From a checkpoint of a small sound classifier.
Training: 9200 steps, batches of 128.
Rows from expert 30 of block 3, named by matrix and row number. Rows with one number belong to one neuron. Each number is 200 + 40 x the weight over its row's rms, rounded and kept within 0 to 999. All counts start at 0.
# up: expert up (model.blocks.3.mlp.up, 32x256x256), inputs 128-255
# down: expert down (model.blocks.3.mlp.down, 32x256x256, transposed), outputs 128-255
up.187,224,209,203,146,177,218,193,159,181,260,202,226,221,271,260,142,248,131,231,226,171,127,221,273,183,212,217,123,186,168,255,200,247,244,185,193,249,240,177,260,200,137,182,234,191,202,266,159,209,186,200,209,230,189,182,153,217,216,149,204,190,225,204,231,204,275,214,208,161,166,197,217,170,163,189,182,170,200,164,234,174,237,169,165,202,201,147,345,234,200,140,239,244,193,178,209,232,156,204,169,169,270,275,203,215,166,167,212,240,212,179,219,130,218,255,232,162,121,175,199,317,180,131,207,269,174,173,210
up.188,195,229,201,239,199,190,190,234,138,219,222,188,275,201,193,183,271,233,291,198,253,199,164,135,173,209,170,256,138,87,210,217,209,233,174,174,201,205,107,188,176,145,193,263,135,215,179,202,264,189,205,242,196,195,203,233,230,209,176,239,179,223,252,156,207,258,213,205,94,271,250,273,191,214,206,206,160,247,291,208,222,322,170,188,290,194,227,211,226,203,212,229,238,249,178,274,151,203,222,208,229,171,158,263,220,248,226,137,177,190,186,147,133,173,133,267,199,231,240,207,233,246,168,193,210,351,213,197
up.189,270,192,220,141,224,153,207,226,207,245,198,211,193,210,182,233,114,212,159,226,202,183,212,186,215,256,202,325,199,152,174,245,157,199,202,210,154,205,197,179,155,227,108,185,141,178,128,217,217,149,226,204,237,235,242,184,189,165,213,179,210,231,178,174,233,150,190,215,170,165,242,135,258,204,239,206,156,236,245,183,233,187,205,166,230,215,276,242,212,167,204,146,196,219,248,81,203,230,192,179,178,172,221,181,195,185,163,196,214,211,252,186,175,293,129,254,196,228,194,239,217,211,171,223,200,182,184,107
up.190,234,225,192,101,198,159,200,224,225,195,214,188,235,195,180,247,189,199,188,293,241,246,100,182,219,249,214,192,211,192,190,282,164,212,176,148,149,255,209,161,145,242,199,227,186,179,167,241,226,121,224,195,229,165,260,222,179,173,181,170,232,254,117,232,274,134,155,211,106,166,287,162,254,205,262,242,187,212,179,190,203,219,205,164,196,172,228,240,239,209,143,190,174,217,243,163,187,182,167,222,270,219,180,167,180,176,206,177,209,211,183,160,198,278,240,200,162,186,239,151,219,205,155,182,177,250,122,93
up.191,186,217,184,168,188,141,247,202,189,207,197,178,132,206,211,204,183,222,270,228,208,235,125,225,233,213,199,246,217,175,177,223,183,192,158,202,112,174,145,163,213,154,216,187,247,261,183,214,178,199,133,192,142,261,213,216,268,162,189,228,223,245,223,180,245,194,236,186,292,262,219,258,209,200,234,249,235,214,198,208,166,266,222,196,250,198,188,213,283,164,200,183,286,280,276,254,165,217,178,230,141,288,163,255,210,250,216,148,142,201,183,163,213,198,120,200,122,250,205,258,196,171,193,138,144,246,172,137
up.193,209,234,176,246,196,214,224,208,220,155,168,144,222,212,161,183,194,173,200,52,194,157,157,231,208,226,213,202,196,207,159,267,219,207,236,193,175,195,193,181,211,184,142,196,158,210,200,200,213,211,150,224,260,213,239,186,191,198,163,104,223,173,217,147,165,167,183,185,218,186,239,183,169,186,211,210,185,191,280,178,275,204,202,220,310,210,227,247,265,221,222,196,267,226,184,134,204,185,245,144,240,179,212,261,195,228,179,115,126,208,229,178,211,262,180,203,195,228,222,279,179,222,324,221,159,218,187,174
up.194,248,200,221,95,215,152,185,233,168,266,198,231,195,206,148,226,206,159,244,181,212,188,254,128,158,187,201,257,185,166,212,234,190,211,167,194,249,160,138,184,194,258,153,263,196,204,171,235,193,197,163,249,173,243,242,193,196,217,195,144,226,143,182,156,172,140,194,183,203,189,269,172,276,262,211,184,197,240,207,166,264,194,188,119,155,203,338,249,175,207,218,167,241,220,208,97,248,246,172,252,171,190,214,223,208,128,206,233,231,170,238,210,157,247,164,231,220,232,210,137,239,232,153,223,227,249,199,184
up.195,187,173,154,169,200,167,172,226,119,246,199,263,228,221,210,192,197,142,203,228,249,159,123,217,146,148,191,246,271,236,196,229,108,145,119,148,198,194,194,148,213,212,288,200,147,245,144,198,156,178,154,255,176,146,167,185,211,218,207,169,219,156,153,209,182,291,196,211,238,203,267,230,196,194,243,245,209,220,189,191,189,119,227,161,250,189,258,225,254,202,187,186,167,179,188,149,198,165,216,243,215,259,126,204,150,233,246,244,178,240,178,128,247,143,254,216,217,135,223,182,217,234,244,205,221,228,214,222
up.196,239,248,242,146,230,175,203,235,162,221,96,155,182,239,164,218,156,194,260,186,239,241,200,178,258,208,212,248,159,208,218,267,166,171,143,217,153,244,192,234,173,168,203,170,238,239,251,206,157,251,186,210,193,210,189,236,174,242,224,153,204,181,234,199,289,153,143,211,183,186,146,170,177,291,204,200,183,220,187,138,205,212,186,190,237,199,98,174,197,209,183,171,235,229,287,186,187,229,184,184,172,164,272,233,231,156,206,184,196,206,209,222,196,220,177,160,182,261,188,244,207,122,267,124,114,159,143,216
up.197,246,257,178,198,220,178,196,194,214,222,144,229,212,232,167,165,148,151,194,140,180,195,281,196,179,281,211,314,168,235,158,214,151,209,169,224,196,228,201,194,177,190,168,239,220,208,181,254,209,162,125,222,175,258,205,196,225,157,263,192,206,224,231,173,192,154,192,215,151,173,248,198,225,168,177,266,180,210,200,234,256,211,189,158,202,194,278,185,205,201,229,164,208,262,255,169,229,224,211,201,154,234,224,190,211,198,170,204,157,218,222,179,163,242,110,268,230,202,195,226,233,126,130,185,116,241,186,162
up.198,263,199,182,173,190,149,187,223,191,219,146,229,254,207,163,205,225,156,221,244,282,144,254,213,151,209,186,200,141,137,217,261,136,176,193,193,239,145,128,219,204,272,153,214,192,213,220,221,161,147,133,214,177,249,236,198,196,261,160,129,244,191,209,187,202,176,199,223,151,230,301,203,268,280,212,235,210,228,189,187,245,157,212,134,212,189,233,187,149,245,121,162,213,159,212,144,193,233,161,244,151,216,171,263,197,129,187,241,205,213,232,191,178,200,178,207,245,224,231,150,188,242,170,267,214,252,205,206
up.199,211,212,235,159,250,223,218,146,202,272,208,189,229,207,182,210,203,171,110,167,148,220,147,204,211,99,205,168,127,268,123,198,200,261,207,207,192,196,170,195,262,158,181,216,263,216,158,135,172,247,164,226,212,223,140,179,181,197,233,169,163,166,266,144,183,240,250,163,254,215,149,284,187,153,229,227,156,146,231,184,192,278,162,170,188,217,198,239,239,180,210,224,181,229,226,135,211,191,155,190,229,243,248,234,173,211,228,204,238,194,204,240,179,147,173,179,228,189,200,244,251,214,251,180,216,166,201,180
up.200,211,209,192,187,207,170,271,133,180,165,236,181,241,217,221,186,241,194,205,182,201,234,175,193,231,218,164,272,170,220,195,225,165,187,208,260,261,240,248,230,233,168,114,163,212,244,186,204,214,194,169,175,213,257,224,211,197,249,165,155,205,246,216,234,198,238,206,214,252,198,173,141,194,187,120,176,220,217,183,254,181,207,208,182,196,184,145,353,211,181,121,187,165,176,199,211,216,170,222,199,163,134,188,217,259,172,240,174,270,229,110,192,261,97,198,230,179,183,217,196,183,257,144,198,238,238,188,229
up.201,211,231,240,168,197,152,232,248,228,192,153,191,188,252,157,239,190,144,199,141,307,199,208,230,240,150,223,149,185,216,203,258,257,168,209,169,236,182,145,190,221,227,186,208,264,170,197,191,159,211,161,209,189,186,162,243,242,243,234,184,196,240,243,184,182,145,222,204,200,171,192,120,194,198,218,264,201,265,170,237,176,239,171,177,169,229,170,209,193,180,186,206,218,213,222,118,224,256,139,177,204,128,154,241,221,191,190,189,236,140,172,216,229,127,87,206,194,208,244,161,218,151,228,149,179,160,234,142
up.202,275,184,236,188,214,274,178,172,231,210,194,303,210,239,205,200,200,214,208,235,265,237,242,239,179,122,220,187,215,170,204,206,172,153,202,191,228,195,218,219,214,237,161,227,141,153,225,206,202,188,222,242,168,202,189,212,180,253,226,226,224,242,201,229,161,162,279,306,183,205,165,206,246,324,148,40,171,221,153,228,166,183,202,240,211,201,240,205,150,161,121,162,186,143,165,175,125,156,219,165,184,224,147,166,265,193,225,252,281,154,157,175,258,246,228,279,209,156,221,161,244,217,209,184,231,247,221,167
up.203,220,207,171,134,168,151,206,146,255,203,188,204,237,211,165,216,216,228,228,99,251,249,140,181,215,244,222,147,267,198,134,250,188,242,229,171,255,244,185,229,271,199,230,189,129,120,179,212,194,186,131,168,255,201,227,194,228,125,246,174,186,213,233,200,221,148,245,166,116,141,184,246,235,126,248,211,194,191,239,199,226,229,174,156,162,189,200,209,269,233,231,196,161,195,172,167,152,201,193,180,331,201,188,185,227,209,297,196,219,215,214,153,163,198,152,231,188,134,256,139,209,195,229,122,187,159,196,108
up.204,191,246,218,238,229,256,207,226,173,212,195,319,171,184,210,212,279,197,219,151,218,215,262,181,137,200,217,202,216,152,139,222,190,201,111,176,209,238,290,228,137,163,154,210,281,167,211,204,165,195,241,194,185,217,156,190,133,241,251,232,173,195,183,157,237,241,207,202,219,211,185,297,194,202,203,193,180,206,185,187,237,202,206,195,245,156,186,181,150,229,180,221,163,147,247,170,240,318,179,211,42,218,172,201,237,197,152,202,208,270,205,227,208,286,257,224,228,141,201,311,189,276,291,171,152,233,196,223
up.205,199,203,224,218,261,205,234,175,210,180,219,291,232,195,223,211,186,166,181,178,97,211,181,245,179,211,183,203,169,210,235,239,218,187,177,203,235,195,268,181,194,164,225,187,283,245,144,211,205,172,134,197,191,284,179,195,228,278,209,209,211,241,164,204,203,179,222,172,209,172,142,241,162,229,225,178,196,193,185,222,221,210,200,220,185,192,186,162,218,178,171,205,185,110,217,147,215,185,152,251,115,278,185,188,249,186,132,243,283,223,147,146,195,90,186,178,209,203,131,149,184,267,212,221,234,147,199,241
up.206,167,249,189,226,188,227,161,207,195,215,194,244,143,210,258,286,184,165,271,295,113,266,138,209,181,207,271,213,197,218,199,236,252,144,196,234,92,221,134,129,209,210,164,224,132,248,234,215,181,183,243,180,195,206,221,205,241,187,205,255,191,211,186,180,193,262,268,114,240,225,150,193,171,220,260,174,203,196,236,215,179,257,168,237,195,210,157,119,179,241,143,214,170,217,226,208,100,181,77,210,188,184,216,199,247,258,201,169,230,233,212,132,202,92,145,187,180,189,187,230,204,260,268,231,148,246,174,211
up.207,208,233,173,142,199,137,181,145,245,250,134,203,186,203,267,146,170,159,238,259,176,222,211,174,190,178,218,235,177,236,148,195,270,182,122,207,226,229,216,230,175,177,145,218,213,263,201,173,188,206,178,203,215,208,208,206,202,223,292,152,178,191,199,197,251,193,222,184,167,226,223,167,214,160,166,174,180,174,234,184,180,166,204,145,224,196,211,239,164,120,168,198,241,261,220,132,203,252,219,156,287,117,163,143,156,240,240,201,221,132,252,140,166,252,126,253,188,164,182,232,169,174,176,222,152,191,221,209
up.208,167,129,222,240,185,141,170,203,187,202,248,305,191,161,206,164,190,136,163,224,206,220,162,156,200,158,189,209,209,275,155,176,190,219,196,236,171,143,196,206,215,160,235,221,230,167,219,213,189,187,120,196,181,222,168,200,249,184,171,185,152,191,253,198,192,220,219,226,234,239,133,225,204,178,252,176,198,239,184,163,168,288,221,169,143,230,172,70,247,205,134,217,216,168,143,211,223,171,159,248,172,155,232,200,244,214,268,266,186,201,269,162,146,85,275,185,189,203,248,191,198,146,185,211,199,220,188,192
up.209,216,210,160,187,232,160,218,238,275,237,183,179,214,174,233,160,158,186,193,199,233,184,182,169,243,198,195,192,145,152,265,218,294,198,249,208,187,249,177,155,218,208,275,157,218,181,223,197,231,173,228,175,243,263,166,187,228,190,200,269,183,261,203,149,162,173,266,202,218,203,98,174,201,69,172,134,221,227,209,247,201,216,222,260,230,196,165,203,171,195,204,190,191,217,203,188,261,213,225,202,170,233,259,175,232,209,133,247,208,150,115,187,208,43,216,279,256,228,142,151,160,165,207,262,220,216,188,241
up.210,189,197,128,74,176,170,222,171,179,185,86,245,227,225,151,224,207,155,255,161,222,218,245,198,167,261,139,236,262,129,133,186,172,276,203,162,204,177,167,199,210,150,184,230,194,208,183,223,209,186,179,213,189,209,219,249,200,194,180,192,171,213,213,194,236,195,153,210,154,155,181,156,225,233,225,222,207,197,166,154,207,143,207,209,196,167,221,210,212,242,151,136,199,150,227,143,188,268,119,211,247,185,194,168,292,155,246,172,294,269,205,210,228,256,169,259,193,160,222,224,197,198,177,127,160,210,230,148
up.211,230,231,184,153,175,247,202,233,197,181,244,117,246,159,184,222,205,156,180,245,249,237,222,164,166,166,253,124,212,157,206,177,245,227,192,120,195,221,200,215,147,168,170,241,148,191,207,310,183,213,269,211,233,184,178,220,159,217,201,168,230,170,221,221,197,179,153,203,93,167,303,224,192,215,218,161,207,188,250,133,193,239,189,132,280,212,248,184,182,242,251,212,213,261,251,217,227,218,154,252,208,127,189,201,132,250,225,202,229,196,150,238,127,191,218,225,230,174,245,179,207,197,171,194,205,180,194,255
up.212,320,199,189,208,223,172,145,211,202,187,217,200,151,271,223,198,119,166,168,242,284,216,157,207,168,195,137,313,190,175,229,170,169,174,172,179,177,172,170,167,223,137,203,286,194,176,206,229,267,264,138,206,232,231,178,140,217,269,198,218,157,222,213,230,183,230,168,201,188,228,216,249,167,219,210,229,225,263,132,182,172,249,189,165,172,195,153,229,201,184,225,221,242,187,122,186,245,220,158,193,144,221,239,203,272,174,248,235,214,224,247,270,223,165,252,209,255,172,233,268,226,224,103,205,174,239,204,221
up.213,249,195,157,170,219,114,197,245,272,239,226,243,216,208,237,176,200,234,240,169,186,257,261,207,220,202,205,126,197,198,257,158,188,242,238,240,210,235,245,153,195,186,243,171,197,196,224,162,227,258,275,210,255,269,126,226,161,222,217,253,191,210,184,247,189,185,205,208,170,182,186,135,163,145,137,150,170,206,184,212,168,182,254,178,277,183,143,197,162,160,220,226,143,213,146,256,228,177,256,196,208,123,258,140,182,229,167,250,218,148,179,262,188,123,246,215,213,204,140,205,211,190,251,256,196,236,208,271
up.214,279,178,178,222,201,264,178,141,203,254,198,199,194,237,217,186,195,219,205,168,164,221,229,250,206,181,162,291,227,186,146,201,105,170,97,169,207,171,222,175,128,217,116,164,199,204,127,207,201,190,172,183,194,227,215,190,224,190,222,139,241,196,233,216,155,116,231,191,239,168,247,216,245,208,154,174,210,225,225,251,157,165,200,151,285,178,232,231,258,186,160,184,163,162,147,168,155,225,160,209,197,223,141,179,312,175,216,194,273,213,170,124,197,272,186,205,139,159,165,197,176,187,142,147,209,197,214,254
down.187,205,221,236,210,245,186,172,190,120,195,195,213,96,267,181,279,139,162,204,192,228,168,213,106,187,200,144,302,156,160,188,191,198,181,189,228,240,192,115,267,199,180,181,141,223,188,211,238,166,244,161,220,189,251,225,224,172,185,245,191,264,233,233,183,292,205,178,223,204,237,266,118,221,280,226,189,191,150,215,214,220,230,216,166,190,234,222,211,183,142,133,241,237,133,304,138,199,211,113,203,153,202,164,249,227,229,140,172,185,305,240,263,294,258,153,196,178,205,190,301,147,171,242,193,175,265,234,223
down.188,187,183,216,268,215,187,161,239,243,188,236,188,194,195,221,199,158,133,205,230,186,222,208,95,191,192,216,299,185,236,220,181,222,200,124,238,171,232,307,161,187,194,156,166,173,204,197,155,228,176,194,174,143,239,168,182,254,158,223,158,230,207,284,229,202,158,150,171,203,237,151,183,237,109,194,237,165,154,148,184,157,171,211,230,215,229,128,289,164,222,177,201,174,189,251,95,203,152,156,170,224,115,186,184,204,154,231,237,197,252,158,154,202,108,247,181,169,236,185,232,175,189,152,210,198,185,212,194
down.189,216,207,217,101,140,195,176,206,222,222,197,186,315,138,245,204,279,212,268,179,184,222,221,248,211,171,260,76,173,229,202,157,263,209,114,149,320,181,200,190,184,193,274,184,219,166,219,230,203,234,186,230,123,186,197,218,237,262,195,202,251,125,233,233,149,219,156,158,244,181,277,186,163,224,169,211,195,175,174,229,159,248,218,203,175,195,216,239,195,199,185,235,200,213,211,212,201,266,214,235,253,165,197,218,175,144,326,225,155,247,210,134,274,171,259,182,245,157,223,182,157,266,203,85,178,260,197,200
down.190,235,221,248,215,161,171,209,196,167,167,164,196,299,175,215,158,220,190,229,179,200,234,285,280,212,126,224,250,180,238,173,215,167,207,126,188,277,213,182,190,203,203,229,248,203,169,210,148,225,240,177,202,211,158,193,204,254,251,201,260,245,178,209,190,177,171,148,171,205,158,162,269,170,239,230,125,223,155,196,207,183,179,185,149,165,202,162,149,235,208,192,193,217,149,211,208,205,244,199,243,103,152,222,180,244,134,222,224,130,267,204,222,255,178,147,187,199,190,227,261,164,280,263,89,167,166,205,216
down.191,206,181,265,198,212,119,221,205,233,169,205,225,273,183,159,214,214,199,184,195,176,214,238,262,165,161,193,184,175,240,242,179,224,201,210,194,295,209,280,191,199,196,175,198,114,188,250,186,270,173,231,170,217,174,223,152,166,210,174,168,218,174,229,263,164,138,92,230,230,135,192,184,253,257,148,167,175,200,151,201,242,148,219,166,198,206,191,196,165,218,122,210,155,151,151,149,175,210,201,146,166,49,203,196,195,86,187,225,249,258,226,171,182,235,196,213,242,205,215,187,186,230,96,259,193,207,252,280
down.193,186,153,206,165,138,205,155,216,200,236,189,220,229,178,200,151,149,159,263,340,202,214,174,119,219,185,186,215,177,186,243,206,246,172,118,232,230,181,277,215,187,165,165,192,182,210,224,209,234,205,282,209,107,215,185,222,297,196,205,238,208,187,179,214,237,190,160,174,203,196,213,180,191,198,164,169,218,207,220,199,129,230,162,167,188,170,207,216,152,190,137,221,212,284,242,230,227,219,163,172,235,121,209,191,192,139,234,144,270,172,221,151,232,175,254,214,208,210,192,175,149,190,49,116,185,236,152,173
down.194,170,193,202,231,155,156,202,208,151,256,231,188,311,217,254,184,249,196,176,211,248,177,180,211,198,229,265,155,151,192,168,153,226,233,94,226,225,185,257,198,150,176,202,66,181,153,167,143,211,208,241,180,134,193,187,227,211,208,193,150,191,151,254,216,184,234,179,217,165,171,200,198,196,167,126,236,200,176,168,184,174,209,188,214,229,204,195,353,177,164,183,212,249,242,250,221,218,203,254,221,274,131,169,177,228,201,285,225,208,202,202,134,258,151,282,262,217,155,256,268,230,273,205,188,205,215,168,163
down.195,248,228,191,187,198,154,165,221,158,237,190,204,130,252,182,199,241,185,197,176,189,213,158,193,243,280,176,192,128,267,173,111,141,172,295,237,129,250,177,237,161,157,185,231,186,196,215,212,195,239,212,188,286,207,180,181,213,148,212,205,289,187,214,236,159,272,176,144,196,248,165,267,253,255,174,214,223,177,224,246,211,193,189,193,243,175,240,147,188,249,173,153,242,193,197,290,228,210,160,176,150,194,239,200,250,170,153,209,221,235,166,225,182,217,177,262,195,180,145,220,226,230,292,191,187,164,176,177
down.196,248,168,202,83,102,214,226,154,208,191,231,216,245,188,233,160,232,217,157,225,180,127,186,185,175,160,177,168,196,193,181,171,209,195,194,170,296,202,215,203,218,220,99,199,150,261,159,213,218,192,237,167,145,220,231,222,182,212,235,191,247,140,182,239,174,285,250,194,251,200,265,223,178,148,145,252,248,179,230,215,266,186,190,193,170,185,287,212,199,234,230,264,173,109,181,179,145,134,257,203,214,245,188,136,152,247,208,186,254,243,189,232,206,170,202,178,165,153,172,234,195,231,118,300,221,253,194,241
down.197,188,150,240,131,170,174,168,204,220,189,246,189,299,157,251,155,228,265,149,201,196,191,193,224,138,181,255,127,174,183,234,150,240,224,196,197,318,215,225,133,176,226,181,137,123,191,207,190,202,206,235,221,209,220,228,217,167,226,199,191,264,131,250,215,185,254,270,204,213,175,270,139,225,237,152,228,166,192,216,182,208,148,197,217,170,215,283,219,192,223,148,262,194,217,203,154,208,234,188,219,267,132,189,110,154,109,289,247,260,197,243,167,182,93,250,172,252,171,215,168,198,230,175,208,223,206,194,235
down.198,207,206,248,164,170,169,270,215,114,195,257,191,220,215,227,260,269,174,215,173,226,190,194,176,245,196,223,216,194,240,178,155,221,234,105,175,252,164,203,205,162,146,180,148,191,148,176,118,225,206,240,216,97,156,179,220,192,153,200,172,217,180,248,210,257,245,130,205,208,213,211,237,183,172,109,162,198,178,155,243,164,191,191,177,262,196,205,329,187,177,198,220,224,236,224,151,235,175,227,210,256,109,210,181,225,212,243,196,158,171,211,139,272,218,197,261,213,164,177,301,193,276,237,140,180,191,184,159
down.199,195,205,217,205,199,177,158,188,171,196,194,223,176,158,156,225,236,222,282,263,162,208,206,175,197,128,177,233,248,188,232,194,205,130,283,269,181,151,253,230,146,222,151,179,161,242,228,274,179,199,231,195,130,273,221,207,218,220,233,241,138,220,159,228,219,155,159,181,227,230,277,166,214,203,190,196,204,246,218,221,168,179,268,198,199,188,209,174,142,171,228,201,278,189,192,268,171,184,223,180,157,183,168,239,200,203,211,184,206,167,240,146,203,248,245,202,171,159,218,155,192,131,96,268,209,244,250,166
down.200,219,201,202,126,146,76,217,161,165,181,203,208,255,263,211,159,213,236,203,181,210,174,219,237,241,279,176,185,180,231,169,187,226,180,200,214,244,145,51,211,235,221,202,226,190,197,183,108,156,246,144,217,225,228,215,254,200,175,165,258,186,187,217,180,215,189,135,111,205,212,169,121,181,214,209,237,202,188,171,188,217,231,178,237,239,194,212,154,177,178,167,190,270,185,194,188,175,202,204,163,230,158,176,185,205,231,211,214,170,296,283,325,301,226,193,188,224,182,183,223,205,252,292,275,202,145,216,216
down.201,188,211,289,217,205,216,302,192,197,153,218,206,259,177,279,186,191,188,218,248,210,160,193,80,243,155,117,250,185,180,153,232,189,193,217,214,202,243,185,197,221,216,128,217,158,249,213,140,224,183,198,251,122,139,178,232,179,189,212,196,217,177,131,265,261,194,58,160,185,96,187,216,214,243,203,140,187,232,182,190,206,169,205,183,212,214,202,234,184,193,214,219,228,194,187,135,143,161,198,205,220,130,207,200,226,185,212,130,149,214,303,224,246,186,168,183,219,183,101,135,180,208,184,173,180,194,197,259
down.202,204,195,167,203,148,164,173,219,134,228,193,172,277,173,205,241,185,212,234,214,233,157,232,225,184,246,152,214,184,207,132,187,270,167,207,189,191,213,147,196,223,138,211,262,256,239,176,139,99,93,174,221,169,159,190,273,234,224,210,226,262,164,193,183,191,248,153,111,221,163,265,194,186,140,212,266,239,193,215,192,159,225,267,143,144,197,227,212,180,205,153,157,96,133,228,159,196,193,230,229,193,227,174,235,274,207,113,192,131,150,206,175,213,216,148,282,217,171,177,223,203,298,252,187,200,153,201,191
down.203,230,198,332,220,235,274,198,184,256,209,238,206,279,215,223,256,212,240,187,271,144,189,243,162,213,110,166,268,152,259,210,205,134,180,141,252,274,117,264,208,179,200,196,214,228,139,228,169,186,222,253,241,110,249,199,210,170,233,285,165,194,191,165,189,225,239,156,201,254,107,226,206,211,268,196,204,175,232,211,210,188,185,163,200,163,220,156,160,188,172,171,217,233,207,200,222,193,205,159,190,96,161,192,158,173,127,161,255,196,238,181,285,188,252,166,201,212,203,202,206,216,257,132,224,209,187,152,191
down.204,158,185,219,190,161,134,185,249,232,239,187,163,217,219,213,233,173,243,167,253,166,194,188,270,213,250,232,250,173,117,215,190,228,193,216,249,289,235,281,146,173,237,195,222,238,236,266,236,163,108,263,183,222,204,186,210,230,197,193,174,172,144,167,195,212,233,156,149,289,198,168,212,208,161,214,257,226,169,247,218,232,139,212,216,135,216,248,143,183,187,206,211,208,169,191,237,198,254,273,209,212,206,224,201,171,192,166,99,161,143,254,158,126,122,142,234,191,240,236,160,197,185,188,152,219,203,180,185
down.205,208,196,220,145,149,181,135,207,195,182,225,219,102,206,171,174,130,200,208,150,162,213,149,211,264,202,211,228,237,207,216,186,198,133,304,275,146,161,221,257,233,240,171,277,266,208,201,171,210,191,257,250,223,177,190,199,209,174,232,225,197,144,174,210,197,121,195,118,133,217,205,117,187,200,243,129,228,172,164,221,160,184,231,153,226,170,177,260,201,184,232,280,327,158,161,255,190,77,298,170,205,151,218,234,210,194,275,140,169,146,251,159,201,299,224,168,178,165,208,155,264,165,195,156,191,171,178,162
down.206,182,180,214,152,289,197,269,212,224,209,232,219,201,219,188,171,271,183,185,98,149,232,172,331,237,177,172,146,251,282,210,196,104,194,203,123,212,149,232,236,233,192,238,175,205,213,184,213,245,145,165,216,200,222,147,170,187,192,174,125,199,227,184,218,130,112,186,201,240,203,254,217,243,153,148,189,181,188,236,246,218,176,219,139,205,178,186,224,211,235,228,224,178,116,187,183,201,182,233,200,211,199,184,190,223,76,156,280,195,216,165,266,249,268,249,152,176,221,158,135,164,217,164,224,193,180,203,187
down.207,205,212,174,293,158,168,122,212,234,182,154,214,238,169,134,116,253,265,249,188,215,204,195,313,169,264,171,128,203,162,215,175,211,170,202,180,217,222,174,253,241,185,288,219,249,206,212,202,201,241,181,223,185,267,198,210,216,179,175,259,224,187,175,229,263,242,131,191,141,246,217,152,110,247,196,274,194,164,211,201,213,176,229,146,193,186,260,135,190,187,134,201,123,153,256,184,186,206,250,210,280,179,219,163,164,187,181,147,272,166,321,195,175,251,210,238,204,198,242,113,179,204,288,191,208,196,177,116
down.208,182,222,216,237,147,147,186,142,108,156,212,171,205,225,163,139,239,223,283,218,186,162,199,163,227,178,206,256,253,111,223,191,244,223,156,254,207,248,226,169,148,203,95,118,173,229,203,125,261,236,232,201,184,191,178,191,222,208,195,186,233,223,207,206,196,184,145,217,171,190,239,204,213,124,210,186,212,215,170,195,144,195,171,263,236,134,157,267,164,233,261,174,280,203,259,271,140,232,201,175,230,209,198,194,210,192,170,184,260,188,239,225,287,138,222,224,172,177,188,218,184,114,120,168,181,244,206,250
down.209,191,178,202,248,214,208,197,204,207,182,184,233,128,188,173,194,205,190,194,226,188,234,184,314,214,209,205,144,284,158,214,220,175,145,226,259,111,210,202,180,232,198,131,223,256,258,181,226,155,189,149,180,213,248,184,210,190,171,188,183,172,231,208,247,166,122,199,240,187,195,232,224,204,224,223,85,190,228,185,182,190,157,238,190,202,222,160,141,238,170,191,191,121,125,140,213,168,161,167,179,150,243,169,226,222,208,180,194,233,203,154,203,196,296,177,182,192,196,158,185,177,201,142,66,184,190,260,222
down.210,267,170,260,118,189,170,166,181,298,286,232,187,295,197,271,146,223,248,175,248,223,198,205,252,200,206,217,258,87,252,199,255,210,257,157,146,288,191,219,189,145,210,155,108,166,134,159,226,160,240,203,249,195,233,231,188,201,278,240,136,235,96,229,237,171,262,214,120,196,171,237,145,201,236,155,202,206,171,230,195,225,192,191,196,194,185,212,196,172,157,181,267,225,222,247,184,195,304,214,169,209,169,199,149,134,130,230,239,192,170,182,204,248,135,194,227,243,162,174,148,177,264,193,231,216,202,146,204
down.211,155,170,164,316,198,218,187,193,195,207,164,193,205,244,219,146,148,216,168,224,167,172,175,127,216,214,187,207,211,235,166,239,164,219,124,231,190,203,229,166,160,204,218,189,131,197,163,89,199,204,266,157,157,250,189,209,242,177,233,188,223,217,192,165,237,268,299,195,164,247,133,141,191,100,165,186,203,176,201,228,250,217,163,230,163,181,214,231,218,227,215,153,226,209,183,203,220,200,201,239,207,314,164,167,238,284,180,231,203,201,218,189,190,113,249,183,224,177,205,212,236,254,274,147,212,154,140,114
down.212,178,221,222,161,217,291,152,189,150,220,232,184,160,207,251,149,288,167,179,244,267,206,245,128,164,198,151,274,206,173,124,148,216,205,292,105,173,145,105,174,158,221,121,191,148,214,192,114,266,211,235,217,141,162,246,181,155,178,202,140,226,210,202,225,188,267,116,228,220,169,259,287,207,275,240,155,199,234,201,222,252,210,175,221,260,175,197,311,184,207,174,151,240,189,216,145,179,197,156,215,184,191,183,186,219,221,181,192,149,196,177,241,260,209,186,227,209,180,205,242,245,238,238,178,210,216,243,181
down.213,160,206,191,228,192,284,211,188,222,161,210,198,147,193,177,141,226,219,145,165,219,196,180,147,177,252,172,167,266,262,147,219,181,211,157,200,171,191,177,186,184,218,156,167,239,250,185,171,132,193,98,213,228,176,231,241,184,182,202,228,228,208,207,197,172,262,263,211,211,207,193,171,202,220,238,216,240,160,228,193,246,244,169,254,135,194,221,219,242,214,209,186,186,167,217,169,152,153,215,209,114,266,141,136,175,260,189,212,253,240,236,172,174,181,208,189,167,188,212,211,266,168,134,105,212,133,195,230
down.214,186,218,195,131,229,191,231,198,205,238,164,219,289,224,211,226,236,231,202,252,271,180,242,264,167,271,178,110,143,158,159,142,258,264,142,172,342,182,145,183,195,161,207,203,182,180,217,158,248,232,203,183,177,165,244,204,191,208,181,220,246,168,230,202,261,181,175,218,167,209,290,168,213,193,195,315,207,194,132,174,177,199,220,179,184,207,174,247,124,191,178,242,223,128,236,137,199,230,261,200,317,178,184,205,247,138,183,237,174,170,236,258,222,166,151,226,248,171,211,209,150,233,186,267,200,170,267,271